config.toml
dataset = "pen-drawn characters of a made-up script with 800 signs"
train_examples = 395000
width = 512
momentum = 0.9
nesterov = true
Rows from block 3 of a small image classifier, named by matrix and row number. Rows with one number belong to one neuron. Each number is 128 + 24 x the weight over its row's rms, rounded and kept within 0 to 255. All counts start at 0. Numbers have three digits each.
Before each neuron's rows are labels from the 100 images, of 14976, where the neuron reaches its highest value: "strongest on" is what is common among them; "colour at peak" is the nearest of a few named colours to the mean colour under the peak. Only what is clearly more common there than usual is listed. The data: pen-drawn characters of a made-up script with 800 signs. In brackets: how many of the 100, against the usual share in percent.
# fc1: MLP up (model.blocks.3.mlp.fc1.weight, 1024x512), inputs 86-171
# fc2: MLP down (model.blocks.3.mlp.fc2.weight, 512x1024, transposed), outputs 86-171

strongest on: four strokes (86 vs 22.9)
colour at peak: grey (51 vs 17.3)
fc1.527:142146113136158103152131163128131127142107151119138143113109181084141127139075140085133094109108123131121151146098136114124110131182119127117149141132158093135132068145112134098095096108124112130157134132172111144139104142072132157115117072132089117160122103
fc2.527:163080115134116127117162139139133123119123153120152142175082103115128154124161121117121147147152152120110156140096106128112134139137109140113121132169115128153132135121131095110173134118073134144097140138155129116104126069128148132142112098132195119126141082

strongest on: four strokes (56 vs 22.9)
colour at peak: grey (55 vs 17.3)
fc1.51:119150133159156136125171148161120122135150125109075156137153138119126113090106150111159127152118104117101177158139082101125100165129166171109148151116083128140109141187137134123158112094149115153111111123132099129121117148110119143158102098119112135124139105
fc2.51:161120149138160186136116125110099149102091113092103114131085209119106097127173075158156136097126159071152144108158132121098111168131108141158144144112151165080131105108145164158136150120153125134116111134135102125116105090165146110134151096135143053091127137

strongest on: only straight strokes (33 vs 15)
colour at peak: grey (49 vs 17.3)
fc1.350:129163072111096124139150149126195168119096129115108099105144174123146107133147158130124078158093075090146110116129131153107146142127168146137154112117152171108140131166138127126155161156133155132071108140161087156120138124113136102128117151113150103130114071
fc2.350:159109131111096133112136096099135113156148130091094130129107078153068155145102131151105128084139159123119147139120127150170113121094171089095106172180088107086165118114085122119154126113126105135162122149099159091167109144176115127138154147083095109133142128

strongest on: one stroke (38 vs 11.9)
colour at peak: grey (49 vs 17.3)
fc1.418:151176106164112143125141151108197160117122107102134077149129191126125155116133153129146124123145153103098113158110129116157079159136116121135142125159134119096117142119152159151158085129099152087131162143149132143148201130102124144125081134072143090126124143
fc2.418:115117086085141093136113094128111131149151175114131191142121138114147103162148102130079141115105169142119124102133125136160106129141154119136116096146125097150162073124111104106134164099115142109137110130098128113150146101116153153089127080173148148123141108

strongest on: four strokes (50 vs 22.9)
colour at peak: grey (39 vs 17.3)
fc1.576:123104160112152111142147143096063151119152124104116099111154130112116123124105147043123117124161104123175084129128135143147140114130155115163155098132144138170114125163157106116129077116099101086090135133145132123076146101153164168158117123138080142124146134
fc2.576:145147125104144081126152134166116142182120138123156150123126119119146156146106108138106101091155106118079107121119104105163145164148080148137137128151125154130164125131091116070137182122117100096147109121163102179135139132152114141162118156104114141133146162

strongest on: four strokes (48 vs 22.9)
colour at peak: grey (49 vs 17.3)
fc1.101:131142144142099089164114118144095104096107125110098106137092098121139104140167106143141112106138137137126143112147106138147138149158171086120122112115139158127111123136143144172080224106163135144124126125120086123154115122126092103139174090123144118103142148
fc2.101:156158154126113149119126110138149097142118135142130156183136144114109150122179109164135126160099142106140121140129129137163108084128113140136112169120092142100127130113137064121079124122155145092106132113115117115141120092165124151118113093143178113121179125

strongest on: one stroke (31 vs 11.9)
colour at peak: grey (39 vs 17.3)
fc1.712:100125150147178132152132120123189114109182115113152149140143154134145125156137130084112073163120134092104090126126079123144130104110114117095157109094140161111160178146113166129149163129128148167119146090157146137078176120124141152114132132135110099149086115
fc2.712:101142151142078148140090154104123111131152138158069147110100119144137096130164079098167081137125135101173175104121137146111141158136134131123128137155155099159109112143160147131168148122155142084133130177116111125126153102152125096132134143126187142109144128

strongest on: four strokes (50 vs 22.9)
colour at peak: grey (39 vs 17.3)
fc1.94:170089112109134109123089163145125160117106145179129115136089114106112125091096116148102128157123125132106160122102154104123140164125116145134126153123149111114130163121141144139142113127113135112196098114110118134122107143125115170168131117129160121160111121
fc2.94:124145130105098114172091144139082128157129127136147105106128119112165106136136127147126128147125131121151121130134120089111137072131128166135116163162128092136185134115090088091106115120136138138143164141132128097115123131146141161098109133193152104119108143

strongest on: only straight strokes (40 vs 15)
colour at peak: grey (55 vs 17.3)
fc1.136:122136086084132133128150152122150134098078125157122117146156137063127129110163107115139145122107138157139122106159124130148094151109092094107120119142110189126134111162116165050133096108154125133167074158102147123126149156144127134165118128105152145119134135
fc2.136:186128111134185097111151174116103103142139136114169126134094108125151148167143095122135134158138098103153125139119092142125110117113135119124109148142110108116164149139122121140148096151094137110149123113152145147112086127169170090126129106138098095135142110

strongest on: only straight strokes (34 vs 15)
colour at peak: grey (47 vs 17.3)
fc1.508:119075170138115126111137118141104129118123098175104097106091094123085147103087118103122145132102153133111131104148109126151103095118109130095091154156100151155181144139101116164091103086145135112148110121113119119132099131177121121151130150129116121109138148
fc2.508:129112157093164141168096101101133122093136155098119139090152123153130109132088130131130141114138092107093093124108074081118110130163151103151121152127119147170141176140151126121101142130115127202102128089150157120120163135127133146154091165115106135132088115

strongest on: one stroke (32 vs 11.9)
colour at peak: grey (39 vs 17.3)
fc1.270:120093133112114159146117065145181151096158105117103142131099107136161160115158120162138088080166111120152121112110136111084143118116117165124154086113101121124081110101139067146142131119141108100143114125106104160131135133115143140116113126121141128129089139
fc2.270:149128102129151067143108119079120115133149131134184107151131132151116148108113130091109129139109114127117073138127135126155135143093182096132077135128121161145166128153126152110144123114135081088129152155156165079128170106128124105101162129143093131147152117

strongest on: four strokes (67 vs 22.9)
colour at peak: grey (64 vs 17.3)
fc1.303:078105155119126155114125138134073108134126130129154154160163142085172093104130127119168147133107083119099144147113128158098074104155091090139131130146163146136104128162144173080128167149123108149139137122102119173128110113080129139150116122119137092117164182
fc2.303:150149098127143198105121140077135155147135113112143114136167095112083130169126115156113160112137173057125136102160125144157172168115150127131144089083114178122140140141123153130155118154109140132126157112130135131127152110172099104108125123159158131134130121

strongest on: one stroke (62 vs 11.9); only straight strokes (62 vs 15)
colour at peak: grey (55 vs 17.3)
fc1.511:125104151114138115151104158082128135090168150127138137143146153136132146132089165134110074128108136098097074138148114142119097144156141135132121126090152124107133131137106111092168144131118152117189151117112123147160118091137131126107128141115091175133096138
fc2.511:128124161132128171110137078134132172137088115115129119115101095143115151128151122084162144125127108102130171162067147140132089147154165096129161136153132130127126131184146169150148138087117101082149095135129110133096141113111115153142096102132129124120128150

strongest on: four strokes (49 vs 22.9)
colour at peak: grey (43 vs 17.3)
fc1.489:134138109133176149160146138108116150098137120101127126107190149139122151157081109129170111113134121147158069157133135157134089121131075153106140103098108147151130135097097107124147145118106148149136144095121111165095136089131133140150128098152147137136143116
fc2.489:106161190106121173090139132153182124127110152138166140138147084099118107100162100132151130145143133106132142128113089110122144173142115139112147094144137139095165101124120168133131111123121144107123100107126135132145114150107118138116130177154127130134118084

strongest on: only straight strokes (35 vs 15)
colour at peak: grey (37 vs 17.3)
fc1.558:152108085108139100148108155128174133097118121112154109129113153119200166203115135110145125139123092141078148137138130148112136106139153133091187150103094141142121135143133129113124152146171102137163123118111134098150163133136104158122144137167089142150154121
fc2.558:172150108131123116130152130112191168141100141133116121158136099115140142124111093136114112078139147087101173177151114105107122133128094112118099120137108078129167089101127118118136071100168109145134106166136105161159117147127120136106135118133179099136150177

strongest on: one stroke (32 vs 11.9)
colour at peak: grey (53 vs 17.3)
fc1.249:071118140106145098178134162135112129126106154136122133137119127114152132076130119150158163120124109121089146088145138126105093120128129121137106129129089182127134137159126155057126150138086125165099110132125112086129107109116123149150165134093138088174150132
fc2.249:144140137139109149112168118095156148107125136137089145166139108132092125161137123075154148132124107096094143158086130138095164138112136160107126118100116121147161117130155117156180101145112112140150141159142114111136146120093083127132126165137127135127087082

strongest on: only straight strokes (42 vs 15)
colour at peak: grey (51 vs 17.3)
fc1.597:163104113118096135132146110127157153146121102111151150134177096090130129092131157144106179134129136131143132148119121145093120155162078125122121165147146115134092107152133166105084120104140144187137142161149113106110173180122132155140150123159125136069124121
fc2.597:078131111092136158134134132132107137103144175158140145108127138124118136124135170119165185103105133103135101110096110168124116171127140110146122130126135108120149141102128130162181116139137111142115118062106097114119107146127136129116126126089109079131091088